A small segmentation model, trained from scratch: encoder norm layernorm, batches of 256.
Rows from block 1 of the decoder, named by matrix and row number. Each number is 128 + 32 x the weight over its row's rms, rounded and kept within 0 to 255. All counts start at 0. Numbers have three digits each. After the name is the row's rms in percent of the matrix's.
# conv: 3x3 conv (decoder.mid.1.conv.weight, 128x128x3x3), inputs 22-43, a 3x3 kernel for each
conv.51 102:128104124129089117137171117097105165138117110151138159119137147123091115105113132134108125156106141168255165096130137125139171147158107105122104136096107158134115122112105135159148152122102102125114123143134083081081102138140083090163137135127115087116155051094118208142107138106119147120117113132142069129142151137143111128150103132146113113110168118130113123153164113144116138114130105194078118079199144164177093089196158186061124138154117098215195128000060120076111159047170122255104122152112088120134130109134116119128214072174128132113111158114143174119144129153081098156146133130111145146
conv.52 114:168105124138090158155081142128115133162135098154114143129106142095154145096095179118153126103119125097125113150133076098191077110144089121140144109104135115108122121127120132136149128138134134156082146160087116130102110062231183038191119091129118146133105140126126136132090197118115127107093181100147109093081088189169146133145129129105136123130141135180081159124131131099133145080107124145108148146124138171118114115163117096171157108140119117094152144141141131167117114159116118130145127104170087133141106203123108131150111156080134165105155029172224074118121162135161086118118125137104147120
conv.53 072:098165109196186158114133117160170117050176187159110165169113149139166119077097147077069121158167069087064140136088174151133146086161167139177084108165092132141119098161121179169145109118109142137127137148144124156132165078149096128172136116182136120154121182078116089154137158118154255081117096138100093093156099180123099148072005155032085090130076122160180089133125106141059135100113092099161114056070139124210144144114138112096128120206140163092180136081156115119132109140137123128105091106085088135091152099106166083106079119122145104072102146143118050097142136138114096132103149122101150160
conv.54 124:138128119132127119144129142141136122154151113145126121134163157040071230192188132127152125092135157107084122143140137073060128137195156142111108110126115150128111145130118142108115143141128108102138165163187113108140103071136118197126166173116130122135139129134130118141129094133142150138139115128134114120109068171152096238138132124134119137115130141162139136109139079078177146117133140136102120115191132136114137130101112120132145123111134102162097119131141108142116094108127144118131120117103146255135157162123144140096114079120096203115144119101163085128057093124153151177099059200120104146
conv.55 106:134135122083128107165116161166158133122151096140107120120057199109103133181132135078086132040061119115112152136150073142120149144077148121096135196115156127135156097131116131151127136147107162147134135043163154175154131080186120104128166118138142104135119077153141155116136134135148116126136165138072150058147191113121152095166120158109076115140144166163096059172127200112124086161037166085175124154152115232028156168108162084141144143127131159117099109164125105137162140092162154148105144127142117106147128139109076151154186128153132105158149116177120139117115074096138171085094106125150076154
conv.56 070:106075111000092049131053125111100168058128098113111118067115133115126089119110144099085116183150080105104104159086151124139075110089082128158125104140113109086153113158092068191141139131131141097094102113119143118122044156160110168150105148113124157128207210155105165131143146127207226182090119060111082102150098149104144117080129128042068098130096124086152055135100137135143161115148156108162100059091153134143153142122117103174132130130193178122095112135075166165130196091145125146144136147093111142144143097126139156091130081089143146112131124107164104142131094159076115169125120101131113157
conv.57 078:131144115083191139115073087168141124098152188152115125122102183115123110070073104113073113042214087105061119129151073151122134122093108113132084154113103108108131132112104107203187145108099088094122090078143142109146097165106078146154103109140150115141116165134141094118103134134102142156104122090117137095102101092115168103100214082098198193096141059147126119192140103102132148139121147098136154132045119107115125188043099152116096143152131157129088137171130119156160106147122104130160066126080138111107085055098138074084132054062152149118073159159138138137175145144121152117069095181132098152
conv.58 088:106164150175085136119149163123145128090197107105147065084142091100119089157130060115146096168163141188100124174065112060146137111136064131143086112151126139141105132130136118118153146145123126140110146116173107126178113148143126194078097148108114122106140125213143122113135115121104145166093134129167102143142103198156229201128195150155066130138130119154096113105104110107111128138124140170164162105070109112116169173181116154087122125147073098142112186086101121126153165079157132122102118133141163250144155109117107168137131143144127171053135143159124142093097055137140168127116110159064186199
conv.59 120:122123122141108117117128141124154122134076139138167129179119124106129090160125140141201132096099125080170092164087090144173138121131145139143137110104108140125135144122132159130121141106131126122098147116169123093120153086100143113143114089114148147131116128115136121103127163118113144137121128100113146134152143129108126078128155112134126120111136136124142169140192118143120148097113115165159128185102135132095137116128111143135162100077126133136144122103125114137129104168140125105134184197109118031043128118160140202126161234074111108144104118139128115162143101136085122135192167124132115120
conv.60 120:138109143146121140114127111135143142182088112144137099097085203093064218122024074153149142135093140086125161127154126148146148142128149128126119161127163135135127120138120112129142120139123100160158127100040100142165150157127133032083092140131128122140139130101121132139123123126128137133124141121138116140165129077139111133130115135154137133119125129120110101134069158109148101117130137163139118114121118109161134158157144119131127113132099146130130135120109118139123104129128123139111101154103127211183164139082099095150114111191167095107125162148085255172046130130106117156092120092114130157
conv.61 104:137140117159141091145141143037163146085092153121121127134103171084085092054165132157119146170131124131112110102125104128186119108110139149093158105158121151139114113117132140135087120175157126114163091129082177154125121136094160091089078178121111141132059205146090113124111135115085147123130132151148141103146033231135138113111129109081144082118123168143133090119184085121162100132127076151046131123135109098158104148142154070103125130098104137111182079154104128120136105208105110114163150166147180094120121140153170088209117120126114148105069158135147193104120162135125131144160100174090114083
conv.62 116:135135130144100140143132137151111131112082113144150101140094117136136102102164164110128129163125135128051142126110131141174128150148104122102110149132115198145131110125120115123111142139145123146103140088124147155125149105103026110148128060178123088123143163129128129126122127118146136113120140138128161144150176103069038098124138127144113128129142131098162164145214152162125133138119122154126134206115164106138126150128110113149112140132128104148112137140150112130114127124160134141120164191119179077054119127150149136132132208119131104127124177139087102137178165108144131137128178087109148046
conv.63 124:138126123126095138145147139127120102137175124144127117176044141215098093155132108118156138120091152094140116106179103153051125135094115129089150112137134131138144125112136136129133141126122147155107140165100123143113156211135178002081132123118127140129129105132137136125128130127129146139127137128107155165189255208126017066127131126115134127132129137103122080121095180122128131125115115131132122163116132131133112119123134118097141140109111141086121116125128127088123114155133131113105092064181176084203136170150096077136144178155107152106155080134097051111139157124166117154106168163115160119
conv.64 095:130098156101136135105118140136098180122215117132186145166088189167121097130101223116119154130029096121145143135123134167160119136197101131138150141092123136107098122118148159128133104100122128118135141158131177114080129070153143106101134109162106109120170164088115181118113196149124000243116044140086123085099145143141167136083124166135140124099091151139145095110117175229058186130093129157161090110116104101166145162107175116148146132195114122139165166065129064150116164138115131156143102153141149119142105138113107161137077078188157120113138116156195159116106179127135114174167116077122089185
conv.65 106:051120121154172089117077134174109077118142098131097160179087161180054136123099144050140109136090119133000188151115130084149167084168132135171148116137097167151110094121117128176096149112139103103181143137110145124053181154147077048129113127133104120134143155077099119144084120129129170118104111140116126097139197183089094146006196104216207058084093118113128120120205115114115123128140146120141130081200173139106103105125174098170155174108185109079124105216135102230109215097100107120149143115126114131154144168128106125141142146165122140112135073133108087131128136132101121170109132147115124096
conv.66 105:103070112163177121121163109146123140091076157117147117127176107146122132150071120153068162096033095118180148125121088155116209104126120179156127093145121180097094131194152159089127106106121127159140106074112153158130161208097117066110080148168168181159108066090103103121126198139129092131117122114104069073121143132157143126120085140134207131100109125093126150178083097112141132092088098129197152083044115126070103127207177148168137124150151140167165142116112165141126115128140102150136125172120148153086132153126106103161136164094141102141130121141131124139096119140144126098121158151120166148
conv.67 074:095144126091144099091142102145093136109108159192064150204097210098108114100114163116066136066174050079154115132104128128093102144095058096109155164176156110107144130145095096219175163163092111097138134098135175130105122087142115121117145140166121082102070112098118112143134088136108175122130098151140083106123081136174157137114155118148189104121144086131105117165134092100141117093152100120169140095025118091180155141055188145118068152145157170068137122184120129122134137201070123101155117172118130161152140045122153150092141179089093140083147124145094098147115129095121138200016150141106095147
conv.68 116:127094189061157075167133148126123140121137100112132120129096122094098175161151077133155119111063139160096128107152105126148150161153079137125086067130139161169047143095106092148152188093121151112134108128149195057121125127129099130082118128103158115106137142140127106152153129087145112147133122172153134122136180092141159101129111151139100136103162137121116131161149023097114118156116133160126156144178068113138119178128088130117139126129064143139125146115122116137151140136129131143134110151131128119182146164072153124112132160180160128061079134093107122108098098139127146128124027138111175139
conv.69 089:107090112107120085123136166138188145097160154130098110135119163110099080145119194102113115119163097107000162209157131122118156125096116140125140109132105088134120120089119111120105108187162137151150114109129141102146127148143129159145152142164130171114164197148085058119133074103101008072128228176083131129137157105082112135116081120150117093125133161126073136145164104110064119133152120106119170078039162141101141147092125124153122139135148146080164152208144118151148137136111124109145155114118135131107128109153152113072123141114107109115111137155145084096146170130093175092097103092119150127
conv.70 100:134163119091119116115163102109192085103048159095197119086156066071118058148129123124165100122135180149181088141155110113150097103171161164133149127117142079118127099135148121176143080150108151104115079127085112144132086126146104152144100183134147122129180080177151112115111028170255019255158043170143137129172076066138158170105164122148078162142166118135153096126132146099144175102149124087072170091155129211000182176061152127105100121100132166157150124127162158076127119120102170104129168109108144113132116162087161153163128092127105177124157123128116154124116122127116132126150132113085120154
conv.71 096:161139142131066114119149122110123129116097090168122118123084142126164086124104159148062158083077101140051144142115181097162127113073116147144126152144123116130145195122116123138075122167171130159132109114127122149116150122118100065193141154191123135143085169107104055127140066140164189159134066113151119118123132186119112158118117119141170082119118107123157191135109152148147140104137142137141103128066135119222090133139122108086142110182110123142184124089154130201123083155104159146105083157174131100049153183105134127185169073103135150131104167163155142107093149118117157110120176133110133111
conv.72 113:161059088160160205129088041126117128079133129138141100147195157043138096131131151113136128107094123127102092162104154125157067107173151103190187143105049054154178154130119100142197130151073107178147157064089146170183137138159078141095112121127125163114113135120126130145139154141088159104124090142126101140127119153117148146128120071112145129142130139094094102139170141129077105125148138062030120110157139129152117094101138113137141105129145125156117136147156138134084169130121108124143135119122146164098140160138129169197092111090133184140152043087090149138160133130100037108152250146112096110
conv.73 115:144138127140103163169144118133152114147158144125124130122118101180114070136138125139115127119135116078050129158138141135138107120176122139157127131113161145119122098173099157110153137142101173182174117136176143126137138126132101212118140084155102127131143154134161091106118112142144179132137103113109153146203203095091134090092149127161088135149161092097133136134106196154069090127146123062171131225006075076184135168084160124149113111130148178082132131176121135142151092147097141127146104106131099103156131096130091115113116117127136158124164143120071030108150176164149183088114174087070135111
conv.74 123:133124133152122128138115149125155138102193084124088125175116061138130079089151119130116141139134106101155121125092167217154166125119096113116119125171133111162148135149120133126151137129135174140090079109129126145197128067067122155129221154137126150140139090129122150117106133141141141155141127123130071142112066152177138127122165149108126131139136116123132137039052207136200114132177134156127073141078107113153162159187172150119056096050152139094196174176068134111137097137132149136116090118143179117080110095130138173110156142094116108142115132184144161148147148083104109112178123110162143119
conv.75 102:175139140147054135167162122099171113127136119105113143146192159001136123139124113137134109133173132134111141140112139146164063141170124122133142111082153150181151110128126117160136128128098117108083108052184103146205104107152057202127145145124115134108083160171117108121120136124132121150148138111099111126185081141199162087117120122143164124135074121109077137164016132160163168117139151143063115152178080138135133104138133161151093168090115130067048126230173157152108130138145125116122173236075149156094136122120149162142083157081116144132115144123129226136093136116086110107147234162098076096
conv.76 093:112096123178152116173075149170118087088155112130110078176089131126144089089108127140067123129173125137125127087069126099133143163097097103134149115100077092128114158092138147105110162131142146136119135110129163162089137117086089226082112131129104138105116143124099076113161137141131172112109129125121130125090178161117167143113092118148170172106094102122140122115104104099144146095137120071190152131109070109151093073104103068107104130061108159117121083163099109127162112115151121102111158151144100106076127122159064120127111115063111160121107154112110129125088128120151158114089177201112075023
conv.77 116:140104109162122163099150119150122133098145126132116136077082101128148111107146168150136145147072135115102139141156135162058000174140134167127094154076133147097133113119134127163141141123133176104084134141176108082146121106170123159111091156136125149136114118126141135107150127159103168145118142089113132152120101120120188100145074121162179157104138112107136177129058163129096104115081153098104127132109122136176143128080100162175086064172160115159107127192117134074147141199155090137112114176121173163148145063051154131113169153131150127084090190139093128113130143192092153154114113149141117144
conv.78 102:125161167102111126139123133153148112093076139151146133157106136114040165111108118105123136183157111040130175153115123092163142084131159140115167107125117135164105107155127196043128134110164128160115117109099127163151118112118143133111113092111094052129169159173130111112113124136151117148160102137131161124115190164159086095155171172100080114146133155091150152077188023151125114139124059109132133137112124100165125106095156122156107113110095116138131117161116087153101124135126155147107114125158157160128159142163173126202118091136146169115086224121101142092121128131119126183112123178165095159
conv.79 125:141140133160094123124146140135127109123139091118125109117169088064117147082075178117161098121066141103135118153108143158054127124080140135116127127091124137106117127131132133129123126113135134115156113082163127166151168086115149170141132110127122142126117112133134142123130147123125143138125148128158078102143010057161197177145134131138110145131130127139099203126151170154103110118148124161140164084097131121104100126179102135107144115117124108136125125085117117129132106132155115128116100116042119199016137124074112134134134102166115114153107095116109173118128080148174121112182160058141096102
conv.80 104:124132135152095134127122146113126185172101149112147170137116166149094203166097127088112164122072100099044164103133147149077158129123133110129150112092140107119167136093157106070181134140174146144148164092163137125116115139137133090186165090135153123112092128140132118153122121113118143123116120138122123120130205137133103149100142141139150094147112144089102119165125124110144118134137106087191103103126186149180114121187143143118117133146108153132113131151120134143140133069230142200092107139114122159155110132147167089085094158144129078149103165063141101158128096090128100156144143083116151116
conv.81 078:144100103126104081117097124164151114185115145187115107086157152130098145164080108139115104058218141062107109181138159104127126120096097105097129130151085162079139151106093133129080125138131138065119087139091138080133092114114133129133100109166146102141097166082137084122113083080143119081107116131107155120128098105093119146115087061106146051176076140126088138186110090096181118109179137104142190129047139178056090175013132205136118135126111154068107168177159146137109096154123151122148098114112108156123101129133068103126119162108102079138096134136167120166133178139111110184120144144074134091
conv.82 103:127158144117054161132138133167144125121133126153071098197058126123138068126147094140167124127100139030173148137132133128063113167162175155107140109140106119125140105156113138123146106168123150145107135214107108126112135095124110040137153113166122135126131088139099147121115105148161150137121123116119115116114182180168021119115155152168096146123166088050200131116154137102097092138090133126165095125093106112150130123090152133135140122134142132094142127146080146075148103144102148158128102146150143119177105167120168119187150204110146110095133134180169076126126193114203149161087080135128161093
conv.83 100:161147146128110148140142091140105154127101103135147150096152137111146132094186077149167132092105128149196111091142113155120155124215108102087135134126152161170109139136140107129131127147104152099124112158166114102132146073147132191115139112122137128151104086100112208130133130127098086120114228137135140136146188123109087158127170123138128093126090135191191081102171115152150105167102125078074102171181139128155088116114125138169131096128093117156129167120128109128118128169100136117132140137089131105161130119109122216112140114131109081114151246138124074115144160129145208110167044114101136105
conv.84 096:156206127203090086121126096135111145110162121151136141073076183149137133127081130145165143190063151161199064092139138168104106121123120138109120118155107123109120140149124097118174103145121135129152095135111151109151139171156143067127118140148133131121163140113132115117135110143064193146126128118129130118161198166160068102147212084223056088111102142113145071075153115094213112138127099155134110071142100104153116145122145134137115106149122104123117122138133178097141169134137110141174098117101109075161125124175130119125115211111079095128116135150089139106115130165119140117120073139096132137
conv.85 094:125114107099106078140219159107122160173135105143181158158155130143114166104127149120098132126106144180255121133134200191105124089126129080078110152132151147133162106086099112102105139186141134092132127163161089093135152091137156117177090126108127124122121157145142085118130154151136204139077054112111075116109122147124123119126100147066084021131255123151134100129135178183142102148122149143171121131194118177120166099169150177081124137153124146126164137091108124139163123172118136105118170179079131123151120102095106181096115104102109139101123110151158138146095147159134089119177120141104155149
conv.86 062:107130094089168128114107123120046133099078076165091156101163115084131049057134113097085153144217084116053135149119148170094117116099091119111081089135068109101176089149100129160098130141131108090137139133101121119131117112146082100151190080154130076150079105099144095138120138169135165131134164156084110160119115179135158090135182109151121144124097131133128120164103118168096179133163112067110151123082131130196129123103148137105114112125168123066136085170165120133133114072157128148144134084085087137100149057137117119100174084077121108122151124193106081086140189151079153172100132151125121108
conv.87 093:126155126083111198133134098083159111182048130160126081082169160128116157103149102128156076099193155149100120178182145143111144126129098157112143106087135114100116115133153130104191132116122126119141093128129115095122102205135149129136115108148136122124100113184139078147139148131086083204137087142148114120135201098095173121152100064160164047128174135154124119162138087129157168140113149107079146136075177140130162169069041113159133132150165086122114159157160115143119103104156124126130123146123134135126127126139129082119153118097157149116090132099149122082166097137058137149112123155135123133
conv.88 091:160125127087064169110221099118145126173123108128072127130079133096169169137120014153138145108159192152226082135182148138085110127168170116119105099118209171134117131129136178208102108004054130093061153116128126114166112097141143134090098105158141171085105163159151124125141137121122235113129000101147177142197079135125070111152051183084060217127251106125101110136145136142111149130120138134076113134153156182139119094105146187137104111075123151176148107087076118138161098174124173122174134121155090184123105078089132114183073168152108141082143125102126172135159097130112147157188119171093123143
conv.89 098:168116103086137128135111177088126145147094134119216129182094080125063212133101143136092139017111097255079115134156136148087153093132136124095091144130110177120115069080127178216068158163105126109143104174115090155091142150206094071186110059151133131106120097125123118148101149102110155091125140115093116083124133145120120189179105144109106150055090166135099115140143081158113123073167151186175127052137146145149105105142128153107105111136137135170101107027150138128144156051204083120166143128111111160175152074165118105073121147119099122108152116105109122137120095131128120101164085141120136137
conv.90 114:137139132127116148148120135159109084143118105148118134131093206059165035160062183144182129085130130170079139193067142091185120157125163150120130132100123126115129123143123107094134129137147128113102145082166080133074112112109142103053132077128121135127124126134116172126147141132139152109124144146116059168162058184119140097135125104119100161136131110098098072128063160142184047152090163172061122118125132126102081128188125171122143111074091126116104173103109132110120131133149129134134167236149135166065149143129125077124082153164151139141145023101144255143137091108095094140101213117138124147
conv.91 124:137112122128159114126141143155100169104158130146143126122114104106145111174159171103134129162093150138129122113168105113088166128125157118140121148126129182127110128138120113125125124117145162104137120196174095142127136100123141067100144161092131097167134124120116126152126130135142151126119125132140144148135106178095101165122121128126154118114106132139143052127167146059138111146107113113117090154151131113138151128181131090071172121131113126120151099141082119121152122144110109124109119193085110065153154078157112133068116140143137164126181140115205062023091178111108112149137112070166163110
conv.92 107:098187077074163164064082138120125115106125121120160146082123180182125169132111117138120136225087170138177121140147134091176124094117131162104150118140117123120134153067199176091073146168154116095139128119110143178076137165147112033179084103095154061156182071113127218097155062186235004088143227074120133164111072130132117092132132112096169145103102158143118180111169113177100168105118149159100148071206120141065091164136087145163167172105136105143118177107161166097109179079104126180146163134144132105075100162157132144176117140100112070149118183133138150125104078107114170112159130164112107126
conv.93 102:128157081150197174060063114139117107115151119108181153136122103193153150091116113138122130159108165183255138149120148135113116134205133108139100112148130131133120137120142154134122099131090135079134121180142051158090149128159180127118082111111110123121144123119105136117135149145145063148135150114147138105121111160119127164166146124139139157052084134148152142102115126187091131135138130145146158137188125192196117052186161158083132156116137116166115140108147166125126163153154123075147122116160115097134133191128129124127120137117105144126106135112123091150134140166123112118160116160145160139
conv.94 083:079119109123144115095156096129132158118155143150171158093111192150130147099137114065070184160084059133142094120160122172128128131100112133142143133136072102129135136103148103102097130077159131098161096128095085121103107123154138084186117141142132122120080125109117085117129132118077074145121077151091118103126123143096137137119120153119142100105151141160128085131094141142146131103128108153200110070104131085105156100107139166039140146161145112101148160090170092107182162144123128128159118174070128116126108128112105163142114147067116098107104129159136104154092148064113108077090154110069122153
conv.95 141:110113147117117106137122111157164020110183144115131180153150185116128173156110078133118117116149131146119131100088165143055125147177079078121148128122120161134119136146099121126134113121153050173216085034145144098099138160149145121114096144071118141121125105124135134116120152103111127138146131127126097150160031112132129091149116085131169121087125153154091191110055100118110157131131111128135140112117156140090155107111134157090112161074156176108051122162177127151104154133127118141127136120134173198122102117127133094123140166083086148120167158108133198156056095173135164125106137147126113168
conv.96 077:095115102141107100116094138174163149101193108119111115081165172128089098138084141068135148195192063120051175126145149132080095106105123132121136116158115097154125152194118190121091140123127115151134128114111131119174072115147112152130133156130146220186237207055125075201058217174171166062183068172096128160109128152102148129154171151172169120160117165087091073097094143147150160141161090147191133113086149130184143165129123155107113089152123138117137150148129166221157222083155113175098103124124098121125144084159082111082091109128128134110095092186097141100103134113086098128120134142108160130
conv.97 127:075173113202067131106126134145130137093163130126090139123134085132116096140133158144127123127112109130108153157081174127179113131072110089056122131255100137046117111058126185168162134086146078052147149240124120036120138130085104097139113183169101132115136144146127147148164112155115118155138139110149103139185197101090107134151136144118114149119123141118173151133131089123137099125147105152111122113139089158152146155094079104148141177131145128136121085110127116100124125168127135119124157102074121134117136109146078098140174167106122124157188143146078103127138149128154150104023057120172171149
conv.98 097:139143153133160164122092109128145092139149136146066141129117094096181113087072099123117132110088125182196150090088100138156120143152114106107130129108161140140128140141146149161172116100099122088169049085164166149137141130109149141135086090105117130108155142105145127147107111107116106135153157142123088131146094124103175101162112137157162173131113130131141145150141118098143106140145100156104143169209115101096137139092152114134156139126122147125122092094099133101159117192171131074116103186136129025081143123119110147065125162127155212149096175129175184171100060130156134084150131119148104104
conv.99 108:122086035184192040094194120090142121125073118122124148138206021104166157086157062155180076126208164145116124132098111150147145105177114114163097128120141160159125105163130161027220118102131090157140118142108145098150202196142107110135128160126130149123116085189150089118134184168127032189175090144155113123150142120143106117133142087158121111118194134093144163172107106149135192142165134082128196168079139162109117113172102124124173155122165143147098144133121122149091136101144117133128143066115157124105104108143133144102147152116096122112154131120150097115119137128130121112083128114125167084
conv.100 121:132143135136158136122139121135119111100133111091091159134128110141084170136074122137146140139108119140108115120135117130056183132149132184114142149096143132148138119125139116141127143157132146183176108058182141126152175096074124225092124120099140152122108102113168103132145111144136158127133142136110148137104102135132169072122151130142157125130141138067171093091135110148154124142120099169203141094091106133191110088054097146098144129129147144107083094143091106123134097123112135142158127083098118082109153184171171115109133085128132165151108106072104234124137151139118172088170160141117070164
conv.101 111:105131156139113180111135160147098121126114078111144127087136152102122097208123130134120133187098141103128154105103094084224146144081101120149099128158126132125126131144123128116154134138146142088164148117158151148144102124092152192045154131104151141130128121119158129105126121133114163121138154120104140134172000118120163129136116126117132158120164112111103082124138135111121144139151157122171126133096109130144122095174107124127138125142101133138068120123140141117139133109118146126100110210095105255144139217138103136111091102191141139171166080134096167152100102149117152159137148124123131137
conv.102 102:090146106137178164104124108161165116135142094124115131131085148091212172126100093081195116175195136165135143131115122156159103144140146078113095101140133136181141065109102090176140121189128129137077140158094088139118107100162144093135120139138122162130167083105173112179121118137124173154159171155138116125115082167157128132121159140187100141123126147119211128087037146105116188146159150153123136156168113122190157161113145143114147119099132184086160124139101181139145161085123145148110168151121178151094126051097087134131131232065099113115124068157149103232083153160099020189167112186095140088
conv.103 090:112164091083185162100129097146095111226093089151096145163075167175073124159040160146129096000171111123103124114140126107123111150108140149144142156127121134110124196076080245034016155157143104124152106139134165130155135110120134123153146123129128124127094151125128119124133123094238000080147125119100122081086180084130160185129179083121159109133118142122143085148105125136106129146113147130138120125079136134109113165107128121201103131132133138061166150170143098181132113201130133132133099097117082096148105129109108168103164134106163113099094105156130099149124133141122153175083141144155066186
conv.104 117:144122127106108139130132157150129126106151107143079167153057146119055153141080203129148097160090146090103130145125094097069131130176129146098155088078165157134132121163106117132124133133147136149139091159094164116173146138163105045124110145146129118138127137111122112131111143114137159148113129140087142106152255126130152127135132132112111138111167154108100143116108153096136101135134098075089108132255136136137128109106119137108135120143125128116129115163123138146106111095141146144092135100103159094148121116113155088164107136189126186108120173164127084111112185148152144127109054164112119142
conv.105 121:157129111156159072125138104101177167056104150082188150112128119173131114100108160170136123116170081144113127119121116125127122110106147139119156122155118138114093138151120128160091138125120164106128118109170103132116137129140164106156105099160122133131134138112134136126133131131139100123137146113116128154122141000127159109123144123147158090123126114133137150161126152175141091089129142108156073148118136122106166125090125114131132105132143146123162115134149118082164108112143136093159145146100129100028135121128123156110153189083090084116185105129153062148131112138113155149144204068156060101
conv.106 076:132113119128146115124099130160114125003198120149195151115152066131072141145130147103093146165131090091114119142144131122084134117203079090165135109090093144116128124120105060083073143104115116131127116142079133092040154137152111082141101157150133093168162167099142117148110131154130111111146121108082085142132110188082154081160110155179106128157097149122120132120150070157126164117096128088155117092098121190150067148132148156076156138145130167148167152126131129149121180128087115151149171104117120163180092103149141171112144072117094090131104140145078119080132158155093150159086111122076152121
conv.107 105:126144133148105116118152138149104159167123074110227155107082117179174145168119066125154125178112171176246137155155122121132165136087132124135131121132143103120119142147131149173176073043137118128099127152128035067123141146130179105160134144107126119121113089109108154146130149192125000053149255164148132110110129129078107107119128142157079127125179128154137111095103111197149163142164139173139136112210137115082186159132069146179205129098123149141108141090091125116154149086137112142138119106136123094106124159147104122123059141164162073095142107198173120189118126130158128135180117140128165182
conv.108 110:131110117142122086167129125131139145078132134095155153140143088144052167141120163137106123136127121145129087068115132158112108130160129115128128156121127163152122135111110206125073146146137152120157151077062113130129191157118160050143131131083121118107154109114142119122134102111145108094174148120175112141184120077153054164125102109199085106132145125125110123126151108108174095125132124201041116147255082098152130117147121147106143151142159105178116097126129102109126139088161123123147128107137147138137144114110079111132127133101192181107134126088131218162106160140089143120096086104169115133
conv.109 110:122112142144135140119141145100182116086137142117109058132185144165086095126200167130120133100157115158114141081144125146055068108161168114121104135138131091150125122124156131136141132135147078127126187128119154167148136159091109135142100150177144121119117122128144132134169142127145156170100118115148171114132213081129172147142144137136164118112133132183127126078179135103130123096173158128111134150163099129102138118151105161081093151115094071173142072100103150109144119146111128097132133117150149057116147093071177151135177056135140098144044158189013075167081154062049136144165094182116151087
conv.110 064:109057126101103093104068115132116111090128080183149118139124102158110148086116193125144144144147143132154111164197148098129185127185144107121132087115119131114122118130157191148140092162125120158120148174138136095087156110139142101201052120143121153117149145172149179107139084140057009098163092152086140123123129201130134147124069097065072054106071158133106124075104124131060163071136099118113120121112144097075158124160140191096149125100166132133157185146147136179110146185105136174138131118115141138108126151082158132146144118150125133111099129176127086139134126128127162142092074128109109158
conv.111 099:121139130114143167131174106117139108126090123117150166091157083111197117083137101138144128103134162138203091124100102104172137148177136128115152144164128143101116123145136121160123121113092127131136120135148142158150113138118109094089113161193161133116122049193132198101125132141165255047138023118158121159166086123123130127152173110161195067132097053158097203149122113120172058126143131153121142162162087110128124119099153136107055117134118173125143087117122166106126102153118116161140135115151101113103144147086112194166146183068093099110098111138105163157165096124110153106133184171082087115
conv.112 123:148129114134077161104180136116143136108144121114110168090098136143161105150134132132141134145045131088158122093109122133113087133162173084219093138068070108135159162111163156054089086171181109170144145028110142186187129140094104169121154105110124179121150120148128131127111161177173099144139124134120103109113088115114148138139120150122146108149124142120170097104118125152118139131110102114108126117134154116123113109136161147115101136101118147101138123153088136110143104135122115157127107131172121129120124133146101175114129057085130134133121178125166139113130107182131119118098189146126086119
conv.113 096:115144129129116159157154145136148145133137143137141098143072217142195092134083126147145111103123141152125140112093138128202139168071119108090126145111075184207098114131136188147146156126138091161134162121143146117094132086113131137141099088116124158138125144129122071119128149128151137180143134105168184131140107175207098117151114147120128216120183136155135075119163104157186110114122084206143131138108157106103122139110142111176113168132129072124125125135136170137133146127138124100104131156133140111119155217164145136155156120146200171135086096128124248096103086139065132100128169149105146131
conv.114 128:120145113103119121128166135142122155111112120110147100062098134141141138127138093131114103128091123133151141156102087132181153147092137126120111093159129149161140126118142110156154134104126161046108163136110111164162076148135145159123138099108149126155133118125130134122124129108135164137138105153150094080155144088182133176123152117135112134110123122151090117186156030137134169121116124122111132106153120122034100109109126136220125163088125084161113161123123120134146150138143111111099102092124107241171160057112108086156117175130118110141120136119128125175158063065169149119103107164149087143
conv.115 123:142125106154124131108147142118094090135078102122194152126145130110141164170174106153154097070085163151156116171113122092149243091093134114133139139157146139108140121157104118157154103133119074126182151218083146152112151181105176039162149080118118138144071141117185164108137139105160125181163076153175164134138126156135099153181092122110123157113142137108126148143248068166070139141140135144129162071139135130093117098113121077096164143107074184133082086064143069178137153181041147108112147115103036114184146175201187070139093160151107159130170139103145074073094109116181157138104125167100169057
conv.116 109:157126154129176130106076109127143126162058133123134110105149153085178118196118109128158143155151139084000110147149113142154117124056137147135122128209120114069124135142145104102117138163144133144120115140127131136144122138116126112144177192142127107112115085112142162145119115096112077142129173142133100142085099157096008102143160126106177094142100132076138078135072177065161125099137155145196110111044168127134137143089108103136122135139131115086122135227150120154118120098107135177139147204158119150097119196128096168113104141103094054132116111125166057132124162116127122130102133131170176101
conv.117 109:097107233147016175204137102108124090142095122112162116158118121106177122117146118139156106106142182200120119119043186162064093134187135151123151123112086095136106136098193168098103113199112114169129082080095116151031183167116132134130133124112168144085143196092072142177182154050165173124061139153127147152102065107156160133113118184186024184151139124179133201107118118130140111128123108138175170160110176168090087093200130099108127167074137123190060102110144153154080190155073129129154156088105143158139102140111165128092161144162113148139174173090104121133071092118122155113102119116181118117
conv.118 093:055075141075157178118185132161195083107211114178084107130120166128107098122083195122171152225134122126044161113109132155123156176130131130140137108126127155149126132179094182120081104047153131118138120146149157166124158118124124086167139138102094139121146141108148090137108197134175137047145064150095155157118089192106144168137177128192087096135116119094176108130096124145113109155165126122116114094110099094191143124160139132158142100143165146062138131192115116119125153107128124168105128098130156200173146155126129135139145112102120120112180111160118101106179154133140142204135116103162119116
conv.119 099:143162147099098152181107127147115116123125142129087143179131143199116094057107153148148135133079126105115166126122177156118130138097107144138152121135135090099088130113189161140109185130068130157152118112147150140160165164135136160071124122107132058056189177140042180143157204158121073094037143101121115174152150098178139120147128133106130140136110116092140116162128177112134070143125127113119081136094091140170133081105104110191135167143159071098073145145113121068105155190101096099167115113108175138192050183163182119158162115186136139138131163111127150137101117143060139097126131082173166172
conv.120 092:142087144127147124125122125079154166152037172120101198107094115155137070055157105152141092068159137136166128134125144175110091146132152136169122141115131118146170122139133098083162123139123178158129130086160146117135111149070138028119145054078124146141133111100134145122141115129102128163123171136177119146157097177097073085137120147080152154104135126117098113125152147126139118113091113193123118165076087131097170139113162124104105078119116142078128140063102114158056114135110109137078114201136119104113087079129116078183155183111140167140129129088131083121125154098141125112156115093123144111